python train.py --tokenizer="word" --encoder_norm="layernorm" --encoder_num_experts=32 --encoder_moe_every=1 --encoder_slots_per_expert=2 --decoder_layers=6 --decoder_head_dim=32 --decoder_qk_norm=true --decoder_inner_norm=false --decoder_tie_embeddings=false --lr=0.00074 --batch_size=256 --lr_schedule="cosine" --weight_decay=0.0
Rows from block 3 of the text decoder, named by matrix and row number. Rows with one number belong to one neuron. Each number is 128 + 24 x the weight over the matrix's rms, rounded and kept within 0 to 255. All counts start at 0. Numbers have three digits each.
# fc1: MLP up (decoder.blocks.3.mlp.fc1.weight, 960x320), inputs 192-255
# fc2: MLP down (decoder.blocks.3.mlp.fc2.weight, 320x960, transposed), outputs 192-255
fc1.771:139131133138102078119135136151105116135128125076164136091123149102133135117115180149092130123166167137094137127141162095106138107134159132059158103130150137073117145127168174135161132139134101
fc1.772:122148102130126145073115097162113102092120112162111174103137114138135120117109142169137156104141132118084116132127140107094151087153097132143135087160095149099097145148109130122139088201142112
fc1.773:145107162134129152112131072129125120070176125118120133084165166144095142130141160118142155118112125139149139154093091125104111142117115149120063088114114125091138136120114180132122133102106172
fc1.774:082124133165136181143121128119131085060127165177087124128165116141133169127112121166157159136143142129126140167144138100127156139131116116097107117158128127092140136101132165112097071145111089
fc1.775:134159098157162112127085129128135140076121130150131118129118109125135134136104116201105093127128096103126131137149101120115163134145116181122160131129173171158159144118116143164127123145187091
fc1.776:137117155133098132138141093122138122130169123122100157131122111149112114102132157143152163167114062142153119117181140068102115145122124138174116133148157103085164156144144146148121114068142126
fc1.777:120144121183113103124068142126148137132132102098144121124097135161113131135146123159124150139134108141129098098158080148104124097148120109138120120134073145097129132106143083138110140138153155
fc1.778:139080150079160114104145135099126117145145103161125111111162196107110135132134159095118122121090132126118103122154192111116141130111142094067130176128074134130093113115148130108135100148169125
fc1.779:130098133114169122179117129053157111107141141141079131138145141173161141140103131135127102166095133124117112109145138150124131140099098114132101089123129145122124155114117098136109121104126154
fc1.780:140113145114133119123171125138153094120102108134105072131134117063111153110128095138145155075133146110119111182124126093121140082138126085120104110120118075126138126071125175090081125136137105
fc1.781:148088098158100196109161138132129085086146150140083129114104141090108085131126111142118127180097140156124148131163120115119123118125157112114121151137129126113163142125125139087160084120179135
fc1.782:140149144137137157101122106143172133107128109120120089119165112164133126108102101109134142120105150108100125143166161122137154128110149147162166181163126137095109136113082168125132093135132141
fc1.783:128132093112152123140123067140150135124170118125110104159134128151157138126087093115132105115098099114160155131151116105150155128142141135110116135158131122129144145143158142139130123107127155
fc1.784:113109105118118101155124140134136122156129120097136103146093162141144101123139126132114111135151071107122142107163146127153135113122134146148124155163138162116145172128114136159126131137086149
fc1.785:123150142124117146089097106140124149126145107146135104176137123163112148115121132121156182119143103138074141115131144140107189136163095096125061131159092154076116143115157100121118112097128135
fc1.786:147147116193129048085097126101152113064123116121134111153136115113151145110147065156167123126127099129115134105111101113104158146113121125092131109116120162142101131076096139125125110153108131
fc1.787:180123115162129093128156113140131144165144155098118132098128130153104155122136176145144118144117130164128126149160147104118112113120112148109089135125094115121133154122149142168157150088124134
fc1.788:123136095118113151110134117108173099129115131136133087099136141126100150141124105158152144142125088121109112182145117073169153117141125089129109148163124101111143101124088134083106129166157115
fc1.789:088143118131109122139104093116115067163117122147139111120132127111166129079116153117134126101121105134122094187166126168119106116138110165091115121165112121112132142113114119144121094063098078
fc1.790:142113124125113084090101140137150114100118165121103113088168128102147147106109117170097111104130093197070102165181089134129144124133107128107134153107108113143102127106144123111111106111139140
fc1.791:148134144115114117131096154142164128124132156115125096143086130108112147127161148126099151118143108139090104115156149113134124149094089124098111138142137126149112161135141103089163144103119137
fc1.792:130107129146124106122172150096146098141110097063121128152128136118158109126120150145179143130148121102140149159129182103155121127117117120125146144119129124105121149087145072136106153128119097
fc1.793:130072145131170164138134116114114109127141110106136138137130119125114133096122133157120178147130081149149146120172091126089140130112184135094095162138134117152131148135090160123158100121138093
fc1.794:130137144112155129139152076148093144151109121148125166123183128125136187125122082146157119185131097098124137128141098108136111094093158149152110142129090126137134137159092098104075124104135113
fc1.795:103131136141144110093165119122164076109113110093155153130152117163132113123092135111133178124150138125124098119180172129131121111127122108105116144140141153095129144103123159109112096135129139
fc1.796:138150182114164116092133180112113157130161107141128134163144122117112130134145113123083198121123094130131176118123120081091131133096120113125110109109131108127110107093122141101135118159144108
fc1.797:136125143123118155093103126125141129134150139157122130119111144125145155059119108133128168117115120116131092107146168085109159096132127166141132126124146163131133132126105137126117132088107121
fc1.798:140132081145123142119106087142144124078121116104097066131108139144136157107114078122132130106119116135117094114130162148095162091171157095165108129132107097092145138169113090129099088147124145
fc1.799:161123143151122104130165131136148084118117111113047146143122147149118156135172117178107149130099100100143136149082144113097133119153129112123122117098114079142119167128133130126102140105150096
fc1.800:126144150115121138123153085089109158138154120165138099096119126115130180127118118116160186166125102156106155108172173115099136150140064171134140154163131153105127142114129153124100163120124169
fc1.801:134167140115144106159153116109136149131111146113130154111112138134109122127116153154113124104133131135109123109151107080125147144154175157131094057154104135159112142122125103122137090122116140
fc1.802:092108117114144144171131136133163125120152131119109116087125118111101173099096112159109113111087162151136135150172138103169131092137128106096087111111130147084162124103131139132065105123146108
fc1.803:143149115135119109117113152101113142134113152092100113136141152140127110109106141150112156112153139150086131108132111140098129040096114145124108197149093123125110128122127161126130136106123143
fc1.804:182149154105165117118142111048134129132154120133119159105170132119114162083104132180130149161146099145159160144113114137141123088156174133155099102175134120098155161104064143083119119152096120
fc1.805:116050148108153117146120116124154092115120136145100133096079113125132147143181129136128087146088092116110101135151163143112152125142124092170134096142139133116147139132117111133087157124141121
fc1.806:102107129110125123152143108155147144107124096119132121105147171116159153145107081104151138117084130112137143140120110132110141145134134095127134176129117149126117151134128098106170118133135137
fc1.807:173093105135149125114172138095098133128185101117112158136124107143179126115130122137129102093107110119118135132139175106103139112104129136160084110120069101074140107128148180167127144159183142
fc1.808:142128170074125169121125124110121084102115094121104097137172105104122132140118176149093161131113112104124109140154138118135107128144093168134112105143129114122080157097124129110148180147153118
fc1.809:135130097176102102126139118097104135127104145092080157089116137102137137094119107172117131134151121155096148105148129154100127069127143129116154120136092052110148126115135148128110130146166166
fc1.810:143143108168144105122092112155127148104145094057143163123106172117136136137159141130116119093135128117124138118146119117123138105155128123147126090117129107121131160131130110166160107141146121
fc1.811:093113144106153129132138050125136127147104090079087095093134171125142146103122144121129168077120123174112137142087123128100111146127159116146123169163106126129146135127127161116111115119132145
fc1.812:133136100180153143139075094088113149094113068126123136117125182117125082078148080140149169142163081150107097114129121120139187087133078137118126152159121154128127129135085116168089162115138125
fc1.813:156148077090153167103153135149110182128133126098150139128151129149104178100108106169144132138120116119115110165130116100147143125150127146113143117147117089108140141128106130084099127150134141
fc1.814:109135085103105143153148105139167147119098123132105130145136073143132150104114132136124175108111112167154108140133141132145146130135104089106108114158160124110148091145135138145116127074149138
fc1.815:175155112121144140127130091080110119139085128106117091129134130158113150127091097134122181121069136158102147131136130094110158084135111112135104157116137117118134145163120100121096117124087094
fc1.816:121139144134106169142093069120123114084179154154102079150135084170165163100163092162153115156110119132093125143119099131113094113140076104095106145152117136150092164105088097155103113126147122
fc1.817:122123124123152177116072142115147117096151069135157106134161137147107100123133098099135130105139105115084163099123162137100148139121110132194138124151154124133126136121122134126123129140107133
fc1.818:182139116178117083125152166132121133136089134078101121134158102118093127087139118180158125098104095160117173126168100110078111125110126138089125158115057122125146121106163148121116130143126140
fc1.819:115134151174162140126168128094166102107102140133128145034126134126118124157078076162130173123115124135183118124167162145150097168172163111102100099142172156112206183109150188161119063115167149
fc1.820:066118124126133144160155129119152118151147122142099142136130126157152131146138145122174167102106151155134112087101128121166132084105116157127113132105113141142173126159166147150133136076100141
fc1.821:106122163102078146111142127149136139113146140121117156140115107095096112120081133133072110139144146109108128168106125099076137129130136116109135109120126149147105104093095159141108102104160110
fc1.822:123150076081129126129169126118151140047114109090095144102141151117118139107110121120146135142142114169100141130154137088087130115142151101113152129124139121102144134157139118147131140095128142
fc1.823:171130119122158156136156094120117134135127112105137139086134165101110167102141142123108160134113091162087148118162165120153133146137130140138099119122126114064127130148131213105090186079136158
fc1.824:132140160136139068105085120114112071081150101128120135120131167153189102083138111145133159176124134140121168133129163066098105151188151167082154121148103135138123175155146125143114116150159110
fc1.825:111132147117151116141128136100120109122145133083183126086142134128160110115088154106116141150145139115096149106133171147129148086133118168120122120177166131047103146125142146126143181121107138
fc1.826:153129115164140125144124082110139130096104139112147163138130133100175153117101102172071121146146136131092083136131110121119117134112122126114119102152098137144125157102088095130135124129193081
fc1.827:118158118105139141130145107118130121115126102110157106130139163119131183146106093134096112138084101095127121137170125107112177140178120106099073125152085094118130126076141137103114104119087111
fc1.828:127103141150084122155163130134137137132118140138096120110118158146154150104110174148093147110135142116094129133121156133141101125135160097140108143141128133117106122130123145092116099103125128
fc1.829:099136133114114154129113146117104123131098137131115098125144166120159127125101153160114113100132128121123100149129110097136155138141132103128135106136106161150157177141112118149108107068149088
fc1.830:146108079129138099147148145107154132121102105119129131105129140137132129131173165125080170101132088130140112131123167125129113119135152165130132082170132164150172141171119107119147097101128125
fc1.831:127102121150125132121104140094111143131160103143102138130138164119166117101117151129088131108138121153088112156154150143132149116149164125099136102178146161113133149142092125102118096078167095
fc1.832:149138161119164174149133148072154100162101083133155142092146103131143146124151126158147144140102112133138146148135115135091139093169106156129146123176114099110106169122156118117162073107133101
fc1.833:122110091096101125147147082118138124107175062092108093113115165145140147124144109137122164082090109166123121157093116107091114115163168142110136100136114123093140137174146106108095097123123096
fc1.834:124156119166089140156141085056128127114111101098125128149133137138132138118141123183119094110135166142133121160156099120097154123101111138104184082107166142138056129143129106143119119139141116
fc1.835:146077158148165138131076123148142139116170151150079100134129120117071144100182103149140088141095109133140116142132162130115161126153123127127119127141098121079133177134138110147142125099094101
fc1.836:141149169160100114137113145133116114114115109140127136089088190130106127100132109191142116075138102134137148147138133097120143145095131147145098081117131065107112098114121136116073146133162153
fc1.837:159108167194128112133092156106144117134119112102154133097159097136131128074101152151118136141143112108081133134166139107131156146134105114154117132156114136091131159112144155148159092145160120
fc1.838:151136098115131116104155091152117103155128155074149117105172144136137168106113195118120138098155142120127119115142122114118153127184153121146164115119135140106103124151112159134110120136153119
fc1.839:110118135145157127123155127146093168134144145102163161117127100118142128124115102145149132114089116092122134123127129122116087160123128131125129116160102144122184129146126110086119099113119146
fc1.840:112082153124106098126139118133126092093084109082115077112164135144116162121094107094175128125089158137164112137109166131143121111130170096098108090131110156141151123140153177120105103057118120
fc1.841:183111150138152107147098128118158164109123073087112099132149157151163142168105086114158157118140118161126140119125124102114152127102116122144134165162103098134126145122141118121135119106118114
fc1.842:138131127088207107129118085093124131178140095157129094162143138166167067120124108114117147143151132141075130122171145144117147131159152149123115177136123144079155142123123153139134128099110157
fc1.843:127134118128162106113125124111108126115118107093120093105139140126124117137096145121157118121125113132128148125112139091143117148111126172138143146141144145165151118141176184151129126128136172
fc1.844:139151131142120115156122181072104121107135101157158076140133160108147136117151155167132142173089140154112172110150126067121113098151101167155125106142125173120131128163110128120109103178147164
fc1.845:145127120136113168107128110139142125071161132098141132129146143091087161126119136203096095146140126158098112157128097081105180099121141129140130099172128155169103169104105144159115146150118120
fc1.846:130115090132092106120113138179121129101126100128088107139176105114109144073077120169133090146133116124106101137149133128109162118098114125096079150114109092121131132142108126131075097116129107
fc1.847:142162155133072130086135130156139114118101072141127121149167132072114140133140139138113160165124142178124110165139125072058141117158135099125123128123116118085100110140090123115079138084132162
fc1.848:159113106137136127094158130114120120110102172171134133133116161125165111128087127110106112155127098134081106135142128116119116155141160166140121146138101134118132153126119110122098107083129113
fc1.849:134125153134116115158151132127152120055133100141167102167162151089107180135150115174105151115110091132118109120136097106109163114129124129180133146157156130123103155189123113142146151131137143
fc1.850:127128121142155099110117135141134152109190110093088121137188139130106084095130157119104128089132115088087139141160122135148090146130114143119152140108106132111109143100132152127150123136160111
fc1.851:135143159167156131084100104103183128119148112126123134076140168121128105152150101159122161108123126126154131132154138107128134075152106150101124127122146120120150161150119124074100136133060129
fc1.852:113159108153107115121158152140096105126162137134097101121151129107146185141133129150130128068114126147073132125155086112133146102101118149098145145153097173095166132129107134117134117119122098
fc1.853:163146134134121063098146117102166106137141102137109126096095173082144154122132142162126136149103118155158106099186146142136102123167116095114139154117128135092143174141120114126120147115127085
fc1.854:127112172147150127101126115151141136124172138129145158155151134148103116127099174135131125104109117129134075147139134132127114120132119097135133087121116130119113135133155112114135126136100091
fc1.855:159096139108145127133129165151131118146120107101161136120148102126165149126147122166135103087137107130138181131141107107099122159100147119114094104123077041091112139106162163146158122107119141
fc1.856:110107146137100170133109117148123117072150091103130112127091153126086129150137110169202124174093089102118144114108108148147150110117121053156164123137127116120099162130097143163120107156111164
fc1.857:166126141126143124140125085154148080092135140111138118119136112163129128125085110154104121181110139098107131133104136107138183134145100114117126132148146159151128148136098106173148122139095112
fc1.858:138131140128105106134155155096131090103146116102126151095133129125102159142100131175101135108123071154176132114122144117120121134127130148157155082153153105132145149088086152137095131145128132
fc1.859:142154139189147112124136118140149131118124116101099111128141176105150120147108155166136113126164110147107122118160155084150109096109174153096157115168169113134111137155141145127148123104127107
fc1.860:110103124133088080145133110103117102094097140110108126104137146159121091111144148111109136120156104198105122115129131124144114138105162162151117124178082156122147154103140170108170160097130173
fc1.861:121139121107142118122108125176124102147164104158117170149155139128108159116136148136124144112139061210139112091166154132098134148118098080116128119126163132129150138102088145129090138141174127
fc1.862:116175126123149164152119104162118117126143095088136095115113122119114135122108087083103134160151131153080122116145139126089132139142119116083144114113123124131124123167142107143126106136147180
fc1.863:117144105146128150087105139085136144065112106112133123115125135103122117107084102119110128141101142164104132147132111102114072133154048108154139121138158170131127150116096108133158106128170132
fc1.864:143122134158100141135121119092126143107130093138139153112074136142109145099152090174105120136139119150132145122107114143137127127114152106132144103109148110095142102075090117139085111137132167
fc1.865:127117137154144138135095117141153145106120112143096127076147150093106155115122108136166095151077070108112150109161150097116167118117108108125083062120095117071146102155138149114107094137131124
fc1.866:119132124164184125127099123122146128123142135118141109085126181086091100100120129106124145105159110134101115106143163121153122101137110119117100146125137075129123105125106159150146137107149113
fc1.867:162137090148118133198085129121106122116178128058097123147126167157182095121124114112137142145112114094115100110150124123078113115124148166154164118114129177105131170137114150155156150130121143
fc2.771:119155150099116134123101128134168137095149093146125109126163146156130120120120092152105174123097125131075111113129129112106084162155095124130125158094137156081122134104151139133075150116153119
fc2.772:130140112096164071156165155140161125125147083054149131131137128093158138167123148159124116117160143169114148124093105141105106132124108151112094094086128091118165099143122151107098148136115128
fc2.773:151086164167128100092134143156133150120129151119134174156151109141184141135147148113127096156177090084135163149139116118148148109162111118122160146163107153144104111088097166129124123142134105
fc2.774:108129111139126149161129085117106104161115141103106151145147108149134137168138113104116095134101122089141107115139130108122147149115197126130130120163126138140140162119149127136155173128104111
fc2.775:131133134127126121140167128156120117122152124153088124102161136117106120135152143095155122141158121135157142184100184137148100146192097129112136100078125090107120137159120178139120133105136134
fc2.776:171125148134100149095106133146191150095146119145148106141129112111117200136126124097134127110126113119117125170118107159091145123167143147112138110139148107147179127069111117107131126144119100
fc2.777:150117115116153112132108097151177157168098116082116136091145119119137143151137154124126127106116099123149156097153143145130075152132116096126146084153143169133159134126141148155109144098139141
fc2.778:181123128114156151135126122094159056116097142090116113133145163093131135110091132124154136137124115165157132176084130129080102139134113120126115184146112121100103134166184111076147097080135069
fc2.779:091085150135156175155146153111144131115101117138082117117159108106119122158142108118138151123089192142145133126108117134145143123133146128164093146135145114113090149156098114145111129128129149
fc2.780:148171131094122119130128111104107120187124126117138150104111122147174143138088136163128118125114143100125155129096146171140180094137148137178099126152180137114085157148122099134126089129109098
fc2.781:145143080154134131110120092120139096103102144111079121133154102137104107111136115119133149134140150112134099125106145110117150169092165153181113123151108103137095087117150158069143140142118139
fc2.782:149117150140093200134141109112127111158145110158131178161121136119154162148119130098132115196080101114154101106134124109067126163188112151132108116102122143135132123126164144156117121153130123
fc2.783:127119151140133114145148155118089105109132116141170094099109117120105112105133134137116130089174111143071125162126107117141132088121176094134132094107115065107146162101153110117135108121168105
fc2.784:185134132170126165125147112102110140158126167173121139099136124133111151161149144135101174128114109100147155144137126110120098149138095131106119129143133165138140129126089123110130141189104150
fc2.785:131142137127117107124107100088103123142153105129098099092080119138134140161135123138116152144090118147150132139114127120104145155130107116113127136117120110128148145120146101128101125102117125
fc2.786:102054130082145159140184127128154135136133122175091150091152113089150122104115087076124133159106094165107155143125132114141091158194116110118121135081101100154129114130157171133150154084185125
fc2.787:082130110113127137167080099129138118127142123130099175105065133109104109131126152102100145130106090171164104119143125136178159100126109145150129114121148122098173155119159128091113135124070138
fc2.788:098114128130123159116153123096091129135130152086116131155120134137127116142119152135116125129119108120111126119117139149135114126111124133097093115099159162125109119147147116124106194103129161
fc2.789:079108056099145097109153122143089139119166108139134128144120132184146178143117140147094122099151148141102142134131085151110119143147159117119134119115103125112124129153158081102102127132104115
fc2.790:098145129137128141119161152129120109129139151148081134168150155132130108114105118146066140112101110178128137091156137153166115129094101087197102132112149104136118133127160146115116186102098133
fc2.791:073123143159101149147126118159148159115131128116140103119147116092110108133139139122113172121109133125145156114092109134120142120116119142148169147163160124106115133135165083151115153119135123
fc2.792:102133132156142130124145139150148132157084105125129157169102119142120135100123129075097117123153118114147156166127106129122103081128123137190109105168115145132157109110083135117151119124130133
fc2.793:125120106127085127159155153155096153101142123125115107108133119102103138151129110190128148136126127145107168130141132104164134141153169116111107093092092140160121117094117129149094146128140145
fc2.794:109170138144149087130095136144175137111128136077127095129052127147113117107136160144163150095168131136128127136146137153144158110108169144119111133122127118154131122088149167125156132089149118
fc2.795:117130095125067125149110127148153109110138138115127148153143089107155137110138138136118087140106122106171154078092153110106135120147119148137144104169154176122131140131106123157159170106124109
fc2.796:125133116090133129119116124152151114146121084129148140129126125137074114138150145096163090120103138156128084173150146144125110099137130093125126198097131103106146064157131121133135083102160121
fc2.797:128163124142146137137118117132085141130112159154149115148145153122140107133136133114101137118089185147115126107076150137119138146144080100128147099128119177130115151118096118119113111114167113
fc2.798:116107068131150138169154161098088126144132116160151136146161140093109150165112140131146084121149119129142155099127124125129145080161127132125122135128159143112117085115125101075101109135079135
fc2.799:119151131110117119114138147093133133137124152132125121153097128153129131169120116153103121141143124132116132147110132072140125131140129117140118122152104136110126123151116133132073162115154181
fc2.800:119148122100109161125144147163133125104122104142137116103108107143134088126142128098106133165147149101078124093187126107151185124118172107134154095088143126111167072113145125103092147158181134
fc2.801:121109139134137160113141124107157137179128093066156139097141173121151095132133114130124132128115111143117136114158131158146150120146112117140101119088128156122113128149144132130106146116108137
fc2.802:078144148128131160157127120129155097151131115099144124140123089114114096150086097095139150096140148137113093107130137156107150127096120145142134155104115114102134084147114127152121124077109096
fc2.803:149131140176112108149102124117126110148129096165157124154134130147155093113139142127181139140145150132101104144145120139101128195141125158122138104133147148130165163126119145133121134145156101
fc2.804:120160172126112128133122128079081067150136151171138120141139106122156103165155170126140105173107190142119140146089137134128130151084137130154139102100100133102094120132139098148163167116074104
fc2.805:110117096126111100080152177129149140142155121108112098153120165145141088091114150161106143077115129108102110109176081143109110134151132112165090187126130130132133111117111138125123130137153136
fc2.806:087086125108147088137114178126097147168140100140129146160088171133114136141106153120114122115111150148122144127161120177145101098137110113097109133116128112107122138127128148130175127135119111
fc2.807:124119138143099125147129153088122132091081113151135128131176162115195117154102126107111144128162112146096129204144156122138144164110153130122150123149128122146156100121095138129130092150180143
fc2.808:115090145156122110137138113082093126114123160146161139132101128084119126135154138181107118130141195136084090128104116135172146083133128160145159160157116123188131146125121084124179146154142126
fc2.809:105100095109136134085126132130173103115146113149141137162105173097130122145112123163116128119112127136145119134148100133150094071140085151133133114158157144131136138087140124141105103152134159
fc2.810:116093094119130115128133135130102120133139173130125147157147134131097120115135100134138142114138105153119134140074137127127114144096125154164144114163123171117143141172114142127166139145112115
fc2.811:107098106138115127120106098140111127125125081132147125111145119099148125118126132167106130120144119177127161162142141134145104111134101095174150126124130114128177155117150139119104149134135148
fc2.812:064067104111138154111167108173124136161109164151133159134138119133079229159143149129152048149114129125167095077143155168193117101147133095175101133086131142124181121129145155175110102068091135
fc2.813:145153096125133161122127129119092143168135145167123153146092136107157089143143122136136107122115139119131120118078076121181121109133081147166136144097131140162108148178137151133099162068092150
fc2.814:123163109129126128167172108146143170106119146127135126109151120162124153150100131109153142124139118148125124113115112135172112109112105160146157149113122103159114130104156126125123137113124151
fc2.815:137141135126144099133119144156137121138132176109179140136180112139151160144083159172131145086133114105137104153141105148142134103104163116127096146184157126145117149161086130096131127110157120
fc2.816:152109146069144149162148092140155130127121133082119077075176069122109155109163124088158144130135078125088138136116133103170137118080123094130121109153092056113120181102106183070156106140134156
fc2.817:120071123104132083087150119134147104113090140160137132154138145101134143126135109182096165120140148138145144184140090103159115103141112169122111107134151101171125151103091139107121048116101106
fc2.818:145036130135148138119126180147119139148182154127145159128110099108161133173154121183090150125142135177122179102109104103165147128115089157114135118132111115152129141122130144147101141141087137
fc2.819:073143148105108102182135130185120101089112154105133103152106120133109113134145197144143159139170172152146135109095128108138134144136136148067120132104125078153097108105130058127165173107107087
fc2.820:143130158137136102117105133137121117120116124089164119159161112118144115111102119170137104157089152141147136145133153120085121134133135114097130090162120128123137162118121116111129124116136136
fc2.821:142143105119155146067112142123120174117136092133149138166142122177132121172112111146085165159123134107140143164176148093092102125136105128082124106169128159145145147095113134158094123111115117
fc2.822:129127143124099131119148136095098124117124096114126135123089118127138188121127103118150114108130129142145132106166140122106156144130097139147141135121131120085125125133158149116160146153120158
fc2.823:146150150095087122091138120134138163151074183168140124178112090173126137112156137163129131033157129092152165101113113159131145089110110113162092103083142161123125139137069128173117135141145151
fc2.824:084121164117121130137169109172107112156164153095150170121110130089117166181149135135112145089131183160117133087102113157148071125101129094174117177092153120107147085132106117132154136095088182
fc2.825:144117127115102132173130119125137171141145131123112095134132131121159107102150145143092166114106105096147123091136130146130138105168110118149134100112122148078128093115113125119102133125129150
fc2.826:131121135107144166126083126123149131137118146091137159118146104121122119085132136144125121119134158146131113167155156125093170117117104116114103130154133112114140113096146180092097132093110123
fc2.827:137110134124128135120109114103124103117120099158134123143130092125092122151155141134115109137118150093145130160096127153132098136129162107102116112166139154133141128153140118115085097126088132
fc2.828:134090168117170139127115137116120161136112165163136146128166105139130130167127110161164096127099143114118204125139118091122103167144103127108120175127144112177161127128110117143173143105148126
fc2.829:166146133126154080128125127136098106127109115097119105124168108184164127130091090130138139129135119133134131154147155157113152171121094139138115127146089157127126164099112136090118106171155156
fc2.830:149143135141126122134091109170134127142101169096109123127134134081130131119147159088132166159095137114124119132084150120111118115075115132129102121102135082094082147098128126172171122108159103
fc2.831:110138149100130098111161127109122119106140083136117138134111146141137118106105126161137174101154163174102122149093115122138140153132141169108150158097144151105125179134122113117106151129147166
fc2.832:141146144099163140112140153130150115086113163101133098146154136142090134132112122134156140116130135152107179161116148156138143097112173121141088129118088133114115110141120121081153127138162207
fc2.833:172134179134145152133134166089147135198132154150182081103149131115096150106124160150092163136079149107146161109165157120125083104133075159140091117132122111137076149150098166127096084139107125
fc2.834:149133095125141126119103119152123095085124099113101137111167114130129134125160112111119106135119116136127152105134174142088118111123153105123148162131128131156093119131113115168132146118146147
fc2.835:153164109122101128123149129161128117085174134143132114158143153095166150145132114167130135169084101123060175166121079106110159126116148122150138174128066144118134091102148098157156140158136107
fc2.836:143115116153115118093145140148115174094125130120104197167157096149140090141140118110147152113158083125151161143159132157159106139150113151157144127183144116150113151107128132162131136145112159
fc2.837:129140088104133130146122133114094144119089120153121126148112094127154137119114107118127129153132112147119141076128091178147137150133162095128125140148122102152090124131148120112182115127096135
fc2.838:120135127183155127128140152090137105141177143098093119105087146114120130156133161141097143135140151146106124133110111134138142171107114135170171106066154092106122142130141112148094169127185163
fc2.839:113123122131158152153160124155108130111150146100191133123105112183101163153109125137158123125149143126133155091110109139128115132153147094144120107131134142125133108088153128117105109118110114
fc2.840:116121161126098106164115154170121125109131126134179147175115113165129170103142111159131114128132126147125138122130158109108115102108112111089108113156108154155099124077104125125128128091135117
fc2.841:140104167168076126129143137119149134196148114100142169087136175113155138142136092155132121141178141135112114146112090141144120095164152129110156071104112114117142121152126146097098105073131120
fc2.842:162114169142131157153121174137117133139134146121157151103125151106116127101164084152099155157122147122158127155117133104127193101130111128085101133112090109101126083119100102160086118146131136
fc2.843:128136135091146112155097126153121120174146109093128122062092139151113128157161149112135149161125140160117085103096125141121110111166123086084137111138157140106148114119121128101086132104094141
fc2.844:133152125165169105144104138144132103081136122113181110155156160127108155136150135095141120109152164113128124149097111118150139120153105109116172116130153130121098117112135187102150091123189147
fc2.845:133144098108116144145131146138149140091115152115128130116149121153114117175061106161125150166096099138157140073102160185128124119095131113132136122161110149128124103139178076095117157101160151
fc2.846:107103126179113091156116138094171101092149120140099132125120119098126144100106084118135112129131129144092108144124143118106116096153153121130119139162136103128133140117086172123107122118105105
fc2.847:148162117128109110097120110128131172112114125114151138142156096136127118110088099146090088142136128127149137153121156120077142133136124150126107103130132111105106173119144130122121130152137144
fc2.848:107123115114155111135129148163153161170102131104150089158166160162102107109097136113116125070129122125107111116134118104086135178169140074137117123138119102107146120086106141122089127126093112
fc2.849:120131126127122136154128120122147130104123133094140139135142136135138139131116076133124093173130121141157118130118150160164119125116121094133151142128127146072128127113149098082151108167170152
fc2.850:142128161161122109163133141114122138142148160106153144112123119125118095094124134124151131099110133125138141173161142163106122063150099141109108130126147130135093154135114106146134113111117115
fc2.851:129054108103068120082190153152152145151177086111186124158127137099089150100155092141155171128141125132139153131100118159155117097099113119150133146120106148154086103147130130122096185164136166
fc2.852:128148146137111098140096130147140086121143106124110114094159126132114126103106141135167164099126145155138128124106167119129168115103138130161094160122142139127114140170108142136145128102166160
fc2.853:071100115119164119093108109146143092160116097112156150105075143103159124115122170137129117145111180159103149149174132120139140097096101143114135156132110085120102152116150103114162139133098119
fc2.854:132127125112138153139132122114115122161149135143115158169143083182142133147149118177146115154116174094134157113108120147124124169107115148124135174153125138128139119114174114115099144096132107
fc2.855:130122136089177141150136159159154067111149162151146092138126090108111151147091123158133107084147144117126144145139140142080065130123136108133130118151117102115104155117142125108162103132152160
fc2.856:092111045108117132122104138198164151090161123138103125161095160144133092183072105120132104108180147130100091165142079080133143157194160166148137129156086133111131122123146102125082157131127122
fc2.857:127159125129115143135140153140110181127137095105152102107119159100129118116133145161112113140147159133073123169127150168105160122136121135112134092129156112102098172086121163095107106136150175
fc2.858:103119082093145129136135124092100081150121130130122112150063152089132141153108151132111099132156134161152097114139105114121098115184141112155096132131131145210123099154116128106145096121127156
fc2.859:134156079125153083117130130104092104147172160098123107102126120147147148134109134162114107105115138155092126137138142145117109128121147076131157113118141144117102164129121144154113161091106147
fc2.860:122106166108125136094085129074143105144124128150121064101161140174162101118121094095153116109132118078137087136145178161131120190134121174123159142162139170105163102151158120138109090109163132
fc2.861:105128173130135140108133141126153141159125136130150168122101117098171117126127125093145133156121132131139110144152107113123109155116087119101110137102096148117142146117137127168143142115148149
fc2.862:131125106158117096102136169133140137139151150113134100105095152115163126115143179163163140090153114116155102110115141116106164095100166110164134088109153143135120155145132133123137151139135100
fc2.863:097124159156090133168152117103121127152167091137146141157132124132138119146128143133101166101173138131142135136144140102136150152170157111146125114107134134139138156123131159164095140087118158
fc2.864:117127108119156142134141094162137166130092174152146158153129095128115105136143120103119103158145098109111158102115099106132138140104088148138168117092133118156097131126100088136129140128173132
fc2.865:048055083146121148146116095207058169171140107119101122167106119109104161138166121104178127042136136103151109102114086136155146086088120121134118152120127095113119128154136108135102159077071150
fc2.866:103131149164107089111114128091121120121143134122124110138107137165111113120109086111111121104104134165141128135112127140102151155117095111158134108124165128135124149115155125166126135136167135
fc2.867:083111116110120134130161133102148108139110165146088141138122152109156132100132165123130113107136111178145145092187128115184062133111151130168127104129131119149153168156150151144152191136119165